Weights of a small masked spectrogram model.
Data: trained on synthesised imitations of 52 everyday sounds, one a clip, 37.7 epochs.
Rows from block 7 of the encoder of a small masked spectrogram model, named by matrix and row number. Rows with one number belong to one neuron. Each number is 200 + 40 x the weight over its row's rms, rounded and kept within 0 to 999. All counts start at 0.
After each neuron's rows are labels from the 100 clips, of 14976, where the neuron reaches its highest value: "top examples" is what is common among them; "loudest band" is the band of the loudest frequency at the time of the peak. Only what is clearly more common there than usual is listed. The data: synthesised imitations of 52 everyday sounds, one a clip. In brackets: how many of the 100.
# fc1: MLP up (encoder.blocks.7.mlp.fc1.weight, 480x160), inputs 54-107
# fc2: MLP down (encoder.blocks.7.mlp.fc2.weight, 160x480, transposed), outputs 54-107

fc1.37,244,169,153,236,230,205,123,224,204,265,202,147,207,128,171,140,191,254,218,214,184,152,154,191,177,153,235,163,173,229,165,240,221,203,188,159,278,165,255,204,156,171,189,141,210,220,246,166,175,209,236,182,194,174
fc2.37,160,164,173,205,208,183,191,190,233,201,171,172,239,174,255,236,182,206,173,257,140,180,129,153,210,210,182,231,219,165,228,211,249,237,203,239,219,159,176,166,287,251,256,192,254,219,187,171,209,114,269,195,184,147
top examples: mains hum (40)
loudest band: 1000 to 2000 Hz (41)

fc1.48,260,231,183,214,162,188,222,186,209,124,218,165,205,165,216,127,132,235,220,238,209,175,226,147,195,148,250,223,207,210,103,218,232,179,174,207,210,294,203,180,179,198,170,217,230,182,215,220,289,204,267,174,153,108
fc2.48,200,176,198,162,246,202,215,192,214,208,130,263,238,224,264,144,136,325,198,266,177,178,170,151,179,182,165,127,213,207,194,170,214,282,202,187,184,182,191,126,228,222,220,186,243,103,234,156,297,198,223,199,187,209
top examples: phone ringing (45)
loudest band: 500 to 1000 Hz (73)

fc1.377,206,217,230,161,192,175,232,152,220,234,235,141,174,228,153,248,225,163,236,248,259,206,206,177,200,221,165,155,100,267,273,113,137,237,213,199,210,192,216,193,192,161,196,220,221,172,200,254,129,238,194,195,207,173
fc2.377,175,172,218,191,178,144,270,178,207,193,169,217,236,227,270,170,124,242,254,109,177,215,212,169,155,194,172,174,180,177,208,209,191,147,164,137,251,210,104,193,193,130,212,218,194,158,202,85,168,155,218,233,241,189
top examples: mains hum (62); sound: bird chirping (28)
loudest band: 2000 to 4000 Hz (31)

fc1.464,210,228,228,185,213,280,181,241,185,121,148,200,169,197,191,220,202,217,144,173,207,209,171,260,220,211,237,130,242,202,250,199,232,182,217,186,255,168,263,186,228,251,195,273,156,248,138,229,180,191,183,199,218,126
fc2.464,207,211,181,173,178,244,202,214,187,194,235,216,167,167,177,222,289,169,266,209,220,222,210,209,246,143,200,188,243,179,210,214,124,213,239,140,218,172,183,202,165,189,301,235,189,192,200,153,178,245,165,162,154,186
top examples: crying baby (33)
loudest band: 1000 to 2000 Hz (61)

fc1.181,236,236,202,239,192,169,201,203,225,210,146,164,174,254,175,158,261,277,206,213,219,204,194,240,196,240,246,244,179,151,169,204,233,177,244,186,155,238,230,161,204,217,244,190,176,217,251,197,200,176,207,165,272,197
fc2.181,218,196,171,245,126,242,194,134,263,190,160,216,206,231,202,217,146,177,187,158,212,188,157,212,171,233,223,258,156,166,219,165,222,155,290,256,177,201,190,245,222,212,136,207,217,250,165,197,218,140,191,232,188,222
top examples: water drop (44)
loudest band: 1000 to 2000 Hz (74)

fc1.89,207,215,253,215,143,162,192,196,147,186,224,225,199,174,267,180,251,220,164,191,171,226,194,170,155,135,246,287,222,148,165,190,197,194,232,213,205,272,209,167,292,181,194,251,230,215,233,222,196,215,211,215,192,165
fc2.89,237,191,188,263,200,177,263,110,224,203,124,164,225,290,168,137,195,201,218,233,184,184,226,211,193,154,146,209,155,249,280,257,158,257,137,195,180,207,230,193,220,152,207,196,151,175,206,183,251,86,237,200,233,201
top examples: crying baby (49)
loudest band: 500 to 1000 Hz (51)

fc1.3,174,282,163,152,181,216,238,155,221,223,230,284,237,264,229,152,235,213,222,97,141,211,137,161,190,150,189,232,198,153,163,239,174,179,251,201,240,196,188,245,196,228,249,167,246,195,256,231,127,188,187,221,163,179
fc2.3,172,212,249,176,208,170,274,231,135,250,192,240,157,75,214,269,254,177,196,217,232,138,152,177,193,280,166,169,169,203,228,211,244,183,237,234,276,175,210,213,200,123,179,203,150,171,172,241,295,149,222,226,218,228
top examples: glass breaking (35)
loudest band: 4000 to 8000 Hz (43)

fc1.379,224,283,171,130,215,124,187,213,264,226,186,167,213,228,177,211,280,150,164,159,243,266,215,278,205,209,168,194,146,191,207,209,227,223,209,178,181,210,169,141,230,192,291,156,228,202,174,194,171,191,222,206,260,175
fc2.379,196,244,187,199,145,329,209,193,179,178,226,289,212,247,201,142,267,167,168,202,239,196,195,154,180,284,140,153,206,236,271,181,255,229,210,178,204,193,207,225,174,210,201,234,182,226,199,205,259,154,148,291,178,185
top examples: mains hum (30)
loudest band: 4000 to 8000 Hz (35)

fc1.300,209,186,212,196,152,153,160,242,158,208,186,271,207,244,178,131,168,154,165,246,207,208,182,153,277,184,229,178,157,176,150,263,214,206,170,219,201,274,229,230,222,126,220,142,234,126,236,234,228,192,229,242,167,168
fc2.300,183,201,226,192,231,197,239,222,174,169,79,230,207,156,216,184,236,220,198,230,196,255,249,174,215,149,197,184,181,113,161,180,185,229,142,189,183,147,308,234,198,169,148,204,170,197,294,209,153,123,252,250,264,149
top examples: chatter (37); glass breaking (25)
loudest band: 250 to 500 Hz (33)

fc1.287,185,250,176,208,273,209,219,226,179,179,172,180,155,208,122,185,193,123,237,189,213,208,233,229,159,214,211,162,135,160,245,253,270,186,239,258,250,216,155,169,213,164,232,182,189,224,288,224,167,244,201,189,158,281
fc2.287,202,225,159,137,189,169,184,182,126,182,186,230,210,260,137,205,166,147,236,112,240,226,267,168,181,219,178,234,166,152,172,144,274,178,256,163,197,206,195,221,143,191,162,188,187,234,150,271,176,166,204,213,264,156
top examples: frog croaking (67)
loudest band: 1000 to 2000 Hz (63)

fc1.378,263,252,199,160,237,201,219,182,180,253,151,144,273,183,178,207,250,166,289,179,243,172,176,219,201,171,197,179,172,212,204,172,234,160,151,219,164,241,186,169,239,204,185,138,231,168,275,182,271,212,257,124,255,141
fc2.378,136,221,187,167,227,169,210,183,165,142,211,94,217,167,182,292,203,204,239,164,104,206,172,256,222,155,189,197,143,169,182,246,203,161,245,185,228,166,200,101,199,164,267,239,226,254,90,161,160,217,301,267,208,185
top examples: coin spinning (89)
loudest band: 4000 to 8000 Hz (55); 2000 to 4000 Hz (40)

fc1.113,162,164,205,136,211,275,198,162,143,179,166,247,210,229,181,202,224,200,217,166,273,158,124,140,186,202,186,228,166,181,265,204,196,185,192,128,167,101,218,170,216,204,164,246,207,198,161,244,172,189,200,222,181,207
fc2.113,147,183,257,268,144,196,193,159,183,211,175,183,170,158,190,168,231,201,179,188,189,262,181,225,141,185,216,262,162,177,240,234,182,182,202,171,170,107,217,168,180,172,263,183,144,264,187,181,178,289,163,224,129,189
top examples: signals (48); mains hum (41)
loudest band: 500 to 1000 Hz (49)

fc1.176,195,226,204,167,299,208,154,264,143,217,244,182,184,204,168,204,175,171,175,182,182,163,282,179,200,164,191,261,254,241,145,155,236,193,175,237,185,216,237,218,161,178,253,139,194,214,167,206,215,175,223,150,155,226
fc2.176,196,182,193,246,167,212,208,179,187,257,274,217,205,230,210,244,218,203,250,140,182,226,205,303,141,229,261,181,218,228,257,223,191,167,242,182,157,223,240,221,216,167,235,204,192,151,214,197,266,171,152,207,157,144
top examples: phone ringing (59)
loudest band: 1000 to 2000 Hz (50)

fc1.98,133,212,176,203,208,154,251,132,153,171,200,184,221,164,199,167,204,189,143,168,205,176,178,256,161,173,158,260,148,202,218,157,205,249,243,213,181,260,246,216,169,141,168,143,125,196,169,167,226,152,201,161,183,174
fc2.98,218,110,217,192,125,183,220,152,200,198,162,244,162,160,212,249,220,144,193,239,235,247,211,237,156,197,242,247,228,200,203,196,271,199,238,205,202,163,180,223,142,73,205,237,208,192,238,192,195,219,191,269,235,152
top examples: clock ticking (31)
loudest band: 1000 to 2000 Hz (61)

fc1.375,209,147,173,236,169,136,169,251,274,205,183,239,205,184,200,214,242,217,249,147,190,155,220,202,202,223,241,159,193,261,220,93,211,154,219,195,260,222,175,162,181,195,195,224,185,190,235,264,150,226,191,146,187,315
fc2.375,216,212,241,186,227,224,204,196,298,195,229,186,143,253,199,270,178,129,291,225,205,243,126,261,192,120,149,168,200,208,186,234,228,158,196,197,180,216,196,181,161,187,201,226,214,239,198,254,261,249,188,196,225,188
top examples: machines and effects (78); helicopter (77)
loudest band: 250 to 500 Hz (48)

fc1.183,222,283,233,152,169,223,168,254,162,176,143,162,215,267,184,162,152,206,160,218,229,203,182,210,168,165,222,214,264,223,181,190,238,203,177,192,173,105,197,172,168,202,229,239,161,153,286,160,137,164,202,223,185,229
fc2.183,185,235,218,196,247,244,200,145,170,231,192,128,183,160,271,171,138,233,229,159,254,204,264,228,194,178,174,236,262,166,221,230,221,156,208,215,189,148,222,237,228,205,187,178,296,218,201,183,221,202,258,147,270,273
top examples: frog croaking (49)
loudest band: 1000 to 2000 Hz (55)

fc1.21,210,167,232,232,156,166,211,173,155,169,234,226,198,147,240,250,169,188,256,219,189,270,219,199,176,163,155,196,199,147,210,212,177,226,225,181,176,184,120,145,204,170,223,146,240,107,185,210,213,252,257,227,198,205
fc2.21,208,116,166,263,213,162,165,219,247,175,176,189,194,223,181,213,171,176,144,158,153,141,179,182,170,146,173,185,201,169,193,118,203,138,285,242,211,237,161,291,222,192,185,239,175,194,252,182,180,214,304,189,256,177
top examples: frog croaking (38)
loudest band: 1000 to 2000 Hz (92)

fc1.142,234,213,189,181,230,149,219,195,161,137,178,245,193,211,232,206,94,311,247,239,226,185,174,140,135,200,135,243,336,194,169,192,189,233,217,211,220,221,183,207,224,299,189,181,157,240,156,117,229,114,158,197,206,206
fc2.142,225,201,176,209,225,225,233,199,257,261,168,257,229,157,284,190,180,155,169,272,135,135,215,245,158,129,260,169,190,199,131,242,222,189,169,195,247,229,224,156,159,248,233,265,161,224,235,136,204,244,162,186,82,293
top examples: water drop (31)
loudest band: 500 to 1000 Hz (41); 1000 to 2000 Hz (37)

fc1.460,218,252,179,162,162,192,114,186,203,214,204,216,126,164,141,198,209,220,108,141,234,165,237,181,305,232,147,159,152,237,274,148,158,177,178,238,207,167,183,209,231,134,182,242,147,208,174,179,196,256,224,198,181,189
fc2.460,182,168,211,192,244,171,205,191,249,146,170,218,196,242,147,271,173,166,254,176,241,276,151,222,255,157,237,173,248,191,336,128,240,129,138,177,239,211,153,165,219,200,203,144,154,238,196,224,157,127,212,166,161,247
top examples: mains hum (44); hammering (28)
loudest band: 1000 to 2000 Hz (40)

fc1.104,183,256,178,200,226,258,142,235,205,185,230,193,230,239,220,131,247,147,161,148,266,228,218,265,162,193,152,210,104,176,207,130,215,191,226,194,203,227,217,201,273,176,314,168,245,176,267,191,207,252,232,199,165,230
fc2.104,162,184,154,218,165,173,208,189,215,271,104,197,201,215,222,179,209,133,217,230,133,185,241,176,141,134,211,135,164,174,261,242,217,167,227,186,227,148,207,187,142,220,222,107,233,271,202,186,198,210,260,274,148,146
top examples: frog croaking (47)
loudest band: 1000 to 2000 Hz (81)

fc1.256,215,169,196,110,136,110,240,184,208,207,148,179,231,138,156,145,176,230,164,201,235,161,152,155,179,187,180,174,230,208,66,224,282,207,164,275,180,259,190,98,242,198,144,158,208,244,191,133,193,246,192,247,237,217
fc2.256,258,217,245,240,173,246,194,207,237,132,189,99,220,256,200,221,142,205,208,221,204,174,199,132,184,196,210,196,133,215,269,147,221,217,285,224,205,172,275,228,193,208,235,131,215,154,186,186,168,179,166,197,188,187
top examples: coin spinning (55)
loudest band: 2000 to 4000 Hz (51); 4000 to 8000 Hz (31)

fc1.75,231,199,204,185,274,167,213,219,239,145,254,209,225,256,161,242,215,191,119,188,236,216,188,204,210,228,173,235,169,199,194,137,131,210,146,159,179,197,180,197,160,255,207,125,227,204,257,181,147,157,187,208,198,251
fc2.75,161,224,144,276,204,243,222,272,172,168,164,178,247,151,222,212,168,287,223,203,286,144,224,199,226,247,170,279,194,239,159,114,221,228,227,147,204,172,232,190,216,240,172,235,224,168,171,258,210,163,191,217,207,156
top examples: signals (54); siren (53)
loudest band: 1000 to 2000 Hz (53)

fc1.322,243,199,242,150,196,194,220,210,260,195,238,200,234,219,140,293,210,165,213,184,187,197,193,194,254,237,151,244,156,132,129,209,216,206,138,233,169,254,203,133,240,232,145,216,134,216,171,303,239,189,257,181,204,204
fc2.322,213,238,166,223,265,172,192,210,230,248,243,225,161,129,200,120,122,243,222,216,185,230,219,198,109,274,210,154,210,167,208,217,226,202,191,189,167,117,210,184,194,241,209,205,108,177,198,192,268,168,211,239,182,155
top examples: coin spinning (82)
loudest band: 2000 to 4000 Hz (55); 4000 to 8000 Hz (39)

fc1.381,239,207,193,159,232,274,176,202,239,264,231,204,265,171,204,273,228,153,214,198,229,225,270,212,224,166,267,179,168,179,161,229,175,261,184,225,203,198,152,230,203,241,274,172,227,246,145,220,103,235,186,114,190,183
fc2.381,203,185,132,174,270,211,231,189,218,180,191,233,220,195,153,245,130,225,203,198,159,257,267,253,240,236,204,174,296,142,243,152,242,250,194,232,229,182,136,164,176,219,248,277,148,200,200,229,210,184,184,175,247,175
top examples: glass breaking (33)
loudest band: 4000 to 8000 Hz (39); 2000 to 4000 Hz (32)

fc1.291,202,135,203,157,236,221,175,166,158,198,248,223,247,193,190,245,249,204,213,194,89,202,155,144,196,177,198,274,252,181,140,226,239,170,153,223,234,237,228,265,153,176,211,234,226,180,242,184,218,190,184,248,164,259
fc2.291,158,187,108,180,216,208,157,162,131,223,177,239,180,226,199,213,202,205,243,150,214,208,240,183,213,195,272,210,230,234,164,148,146,268,157,197,194,137,220,193,283,246,183,188,226,208,231,158,196,166,227,153,218,248
top examples: machines and effects (79); explosion (38)
loudest band: 1000 to 2000 Hz (68)

fc1.366,187,253,248,233,189,205,243,253,212,172,197,211,252,214,201,203,222,232,200,206,211,189,187,237,128,120,193,218,262,148,270,180,234,228,162,232,181,158,221,204,141,222,190,173,239,213,171,224,159,147,224,248,177,235
fc2.366,151,203,171,160,195,276,214,210,140,196,203,206,169,145,287,214,210,228,220,190,160,286,234,219,303,172,151,167,197,191,203,183,249,103,233,160,202,231,224,272,126,180,193,194,134,250,171,278,207,246,177,207,161,150
top examples: machines and effects (45); hammering (26)
loudest band: 1000 to 2000 Hz (49)

fc1.387,214,185,251,178,176,141,129,221,245,243,185,131,192,237,229,183,174,217,198,225,169,149,350,226,267,253,210,229,159,268,221,222,211,216,116,226,206,149,185,188,212,208,203,274,150,217,197,227,115,214,244,232,166,215
fc2.387,152,223,146,168,184,193,215,131,177,268,112,203,222,213,165,166,119,227,190,201,161,172,205,178,199,197,155,189,202,196,281,227,209,186,202,238,203,273,258,139,237,161,232,206,226,181,161,197,211,226,237,219,215,118
top examples: glass breaking (42)
loudest band: 2000 to 4000 Hz (50)

fc1.456,211,206,227,143,262,202,220,165,173,211,157,189,131,184,125,156,284,198,126,179,210,160,126,145,166,190,209,184,229,182,193,242,219,179,225,208,155,243,273,145,169,156,192,210,212,217,238,187,193,199,222,218,255,288
fc2.456,167,203,235,131,221,224,225,195,269,169,215,188,202,176,294,91,216,209,242,157,286,236,265,244,181,186,176,155,213,269,206,243,219,194,173,210,165,174,229,221,146,221,266,161,203,222,148,217,171,154,143,234,186,190
top examples: clock ticking (49)
loudest band: 1000 to 2000 Hz (33)

fc1.465,187,156,200,200,156,193,178,141,198,164,186,220,178,161,196,292,239,235,247,264,182,209,190,199,209,233,237,201,178,234,243,270,240,172,205,225,153,217,132,162,263,219,184,262,223,251,183,210,187,256,163,207,268,171
fc2.465,210,208,235,288,150,279,163,252,223,161,120,145,236,244,171,232,187,137,244,178,186,174,157,208,236,253,196,173,224,213,145,273,205,218,217,178,148,257,205,126,224,232,206,136,278,191,188,265,156,217,176,166,200,88
top examples: crying baby (46)
loudest band: 500 to 1000 Hz (54); 2000 to 4000 Hz (33)

fc1.152,225,246,197,180,200,135,210,234,252,207,145,274,207,223,164,85,178,206,120,171,182,167,165,254,153,203,166,250,213,174,221,174,179,263,150,248,162,219,177,185,191,155,214,198,176,131,254,170,256,155,252,307,180,172
fc2.152,192,218,259,206,97,219,180,170,260,167,143,180,194,192,229,168,260,164,240,258,119,214,215,160,149,162,195,209,204,159,254,129,220,242,246,198,156,236,188,192,174,244,174,185,282,251,109,229,241,117,201,185,147,214
top examples: water drop (39)
loudest band: 1000 to 2000 Hz (63)

fc1.304,295,172,203,214,230,159,223,226,189,218,284,175,161,208,149,238,206,133,208,164,149,186,221,180,246,145,196,175,218,173,224,181,249,194,179,124,260,235,44,205,206,221,234,209,245,228,282,144,181,267,203,162,141,200
fc2.304,196,218,226,173,192,155,215,203,227,138,232,209,268,195,275,206,211,197,201,167,144,207,193,242,115,125,225,144,242,198,226,162,207,244,241,174,122,170,213,244,219,255,233,64,185,144,221,177,248,210,214,206,188,188
top examples: signals (28)
loudest band: 500 to 1000 Hz (67)

fc1.261,217,275,294,134,207,180,193,202,141,179,196,206,223,241,167,187,274,208,190,233,176,212,137,198,217,233,200,203,274,189,109,332,177,209,166,137,188,215,192,257,217,150,161,177,212,184,192,163,229,216,231,248,172,129
fc2.261,142,198,256,242,245,216,170,194,282,257,170,260,157,192,116,188,290,232,263,200,168,168,162,242,213,229,187,191,177,161,203,204,288,136,221,194,209,170,173,192,168,170,218,212,228,228,226,227,273,188,180,203,148,159
top examples: crying baby (45)
loudest band: 1000 to 2000 Hz (54)

fc1.189,212,166,251,195,243,266,161,137,207,225,107,175,265,279,106,240,168,213,173,191,222,212,213,236,255,173,191,195,147,162,203,207,206,224,165,240,175,200,168,158,196,147,173,211,262,150,81,145,255,157,184,226,200,152
fc2.189,213,182,156,211,237,222,252,218,246,263,269,172,246,226,218,212,186,217,176,244,124,183,237,206,188,178,161,277,245,205,188,200,202,235,223,204,135,207,211,155,205,304,184,219,204,126,218,242,240,210,202,271,147,190
top examples: coin spinning (44)
loudest band: 2000 to 4000 Hz (49)

fc1.323,121,177,225,177,170,254,230,269,253,226,275,128,154,190,212,156,198,147,282,188,266,217,208,233,199,114,211,148,237,217,234,149,285,167,203,267,189,140,277,246,119,216,172,225,149,156,202,211,182,102,174,266,168,216
fc2.323,230,268,208,226,239,225,174,247,228,167,177,226,244,185,213,214,259,217,222,186,211,194,245,194,205,236,178,147,144,293,147,148,181,171,187,204,257,233,221,274,137,171,190,292,167,145,166,282,213,215,76,260,261,258
top examples: machines and effects (58); explosion (48)
loudest band: 2000 to 4000 Hz (33)

fc1.174,191,187,234,168,185,153,159,190,182,196,188,171,251,265,218,232,268,147,167,206,212,177,222,248,141,164,214,208,192,228,202,215,224,172,185,159,219,223,101,277,205,163,221,219,241,158,212,177,200,195,264,136,272,171
fc2.174,217,235,182,203,225,138,83,222,244,164,190,185,197,143,160,185,228,157,166,162,225,204,224,245,228,203,164,177,254,172,315,171,220,187,193,168,235,178,186,192,192,157,190,166,148,183,209,232,254,229,273,219,182,198
top examples: crying baby (65)
loudest band: 500 to 1000 Hz (48)

fc1.159,246,203,236,145,132,250,159,263,182,167,166,212,158,253,197,183,178,191,194,201,250,214,182,237,220,186,205,149,138,205,160,204,240,137,140,271,214,176,198,181,222,212,157,121,264,242,216,230,180,210,209,252,282,210
fc2.159,166,175,231,256,242,196,255,214,195,223,217,236,217,261,198,207,270,185,173,281,200,86,256,224,142,173,169,236,158,206,213,198,143,163,186,180,188,187,185,296,188,190,179,138,201,224,148,171,192,217,201,239,163,152
top examples: glass breaking (74)
loudest band: 4000 to 8000 Hz (55)

fc1.224,199,213,195,155,213,222,217,200,199,242,232,218,221,137,198,145,296,225,143,266,148,156,189,170,164,212,233,193,204,212,269,161,186,230,137,125,249,181,187,155,190,209,269,164,179,205,133,214,201,198,243,230,240,223
fc2.224,221,263,168,176,209,207,190,181,236,273,196,171,164,217,215,176,267,170,215,221,188,178,232,200,214,186,165,210,180,156,130,166,188,170,197,198,227,181,245,99,159,203,145,200,245,145,181,174,218,172,270,190,167,165
top examples: mains hum (76)
loudest band: 1000 to 2000 Hz (32)

fc1.158,204,237,189,158,139,211,168,211,183,160,165,196,136,135,157,202,213,191,203,248,195,189,209,173,209,167,221,224,136,240,259,201,165,178,148,211,155,210,208,104,279,144,147,149,230,161,182,204,218,268,263,210,219,143
fc2.158,174,150,192,254,227,242,276,153,181,193,131,213,129,234,153,175,163,224,202,152,180,197,166,241,265,173,133,242,184,199,268,201,161,150,201,290,221,230,234,213,217,168,147,199,185,250,188,206,210,199,198,165,239,157
top examples: glass breaking (33)
loudest band: 1000 to 2000 Hz (33); 2000 to 4000 Hz (31)

fc1.259,186,239,181,171,132,260,260,211,175,187,176,159,160,194,213,164,184,240,181,155,177,284,144,174,237,246,195,170,222,212,171,184,226,275,165,161,169,129,254,150,185,168,186,162,200,142,157,220,138,225,195,207,162,117
fc2.259,238,206,191,269,163,240,99,139,261,146,166,193,178,199,175,159,202,210,204,223,259,186,231,120,188,239,204,251,231,249,237,148,117,179,176,246,176,222,190,282,204,186,265,147,215,151,228,166,252,149,239,186,100,181
top examples: water drop (38)
loudest band: 1000 to 2000 Hz (74)

fc1.116,233,177,216,170,249,260,293,200,228,191,216,212,189,225,220,144,122,181,172,195,207,225,222,137,182,126,209,244,184,189,147,142,174,144,180,166,154,187,287,214,185,232,136,245,150,231,150,216,150,196,263,192,183,176
fc2.116,171,235,123,195,211,249,212,195,155,264,129,247,123,179,182,253,153,258,198,192,271,174,152,203,189,186,176,92,263,145,197,198,84,163,165,207,277,244,182,161,166,237,213,223,192,289,206,183,229,171,229,224,235,147
top examples: glass breaking (53)
loudest band: 2000 to 4000 Hz (39); 4000 to 8000 Hz (31)

fc1.52,276,233,248,233,142,192,239,140,256,195,209,192,173,275,235,185,203,155,161,176,208,178,261,227,250,171,240,189,177,190,219,155,194,157,222,212,207,213,184,246,242,245,145,169,179,238,201,158,247,139,246,205,148,195
fc2.52,196,161,217,221,218,199,240,187,227,242,188,154,193,224,209,246,202,189,227,208,173,213,226,264,200,210,194,193,208,190,249,145,225,169,298,179,207,149,226,189,179,145,173,167,206,271,175,190,229,215,292,215,232,151
top examples: signals (85); siren (52)
loudest band: 500 to 1000 Hz (84)

fc1.29,245,177,213,236,218,180,206,213,235,148,173,256,227,207,180,171,233,175,232,157,151,199,216,193,233,250,205,170,226,148,191,200,236,178,152,227,211,175,100,147,276,169,201,185,236,211,201,183,134,199,202,267,308,171
fc2.29,173,178,205,169,172,203,196,241,238,220,169,219,148,258,171,210,241,165,221,164,190,179,202,215,201,218,152,254,189,178,246,175,192,171,211,201,164,187,202,205,260,154,145,195,182,248,167,191,205,250,252,250,196,99
top examples: glass breaking (31)
loudest band: 2000 to 4000 Hz (44)

fc1.8,219,245,264,212,185,135,248,213,234,163,241,172,216,215,160,179,254,207,215,198,234,166,207,267,213,212,195,261,141,168,232,228,200,218,257,202,202,252,232,148,177,310,182,242,256,202,256,186,155,238,247,188,172,211
fc2.8,208,192,235,183,157,250,227,281,155,162,143,197,232,187,199,147,185,192,219,124,225,216,245,146,119,224,193,182,153,160,114,152,153,213,198,158,223,231,178,185,190,229,223,188,139,212,241,218,151,162,189,200,245,139
top examples: frog croaking (29)
loudest band: 1000 to 2000 Hz (43); 2000 to 4000 Hz (29)

fc1.170,177,220,226,207,227,132,259,152,196,165,244,176,176,165,223,168,273,209,195,247,185,192,179,172,203,138,185,230,152,192,261,271,191,229,206,216,146,212,236,185,246,165,178,193,221,237,104,179,220,203,287,249,312,167
fc2.170,198,152,221,218,218,219,212,172,155,210,202,217,256,192,147,108,161,209,130,208,230,80,122,272,202,247,207,279,197,181,236,124,202,292,215,242,162,202,147,119,204,186,218,167,122,233,139,220,138,168,153,216,188,192
top examples: phone ringing (28)
loudest band: 2000 to 4000 Hz (31)

fc1.2,180,182,215,149,186,152,271,194,329,143,183,211,179,262,146,203,188,212,295,191,182,213,212,164,235,264,175,151,169,198,193,130,201,242,211,190,157,148,212,134,260,191,244,234,173,134,133,175,164,181,192,213,212,176
fc2.2,217,158,190,215,176,192,145,272,259,208,141,203,170,181,172,176,166,257,209,176,194,287,236,155,139,197,166,204,200,195,232,181,158,229,226,180,209,194,223,236,96,215,170,198,215,217,197,171,182,228,120,166,178,111
top examples: mains hum (35)
loudest band: 2000 to 4000 Hz (53)

fc1.309,153,210,222,211,215,230,154,154,137,136,149,164,224,215,313,212,140,246,152,164,165,193,195,299,148,214,203,217,184,280,195,196,220,207,225,245,208,197,196,188,198,228,249,192,211,203,167,171,307,186,210,274,250,250
fc2.309,292,248,198,197,241,188,210,209,205,135,217,273,211,200,194,179,171,206,265,173,182,174,161,218,168,289,249,176,176,185,176,229,257,246,188,188,229,197,234,209,325,196,168,202,160,207,240,155,125,249,246,181,204,153
top examples: water drop (33)
loudest band: 1000 to 2000 Hz (53)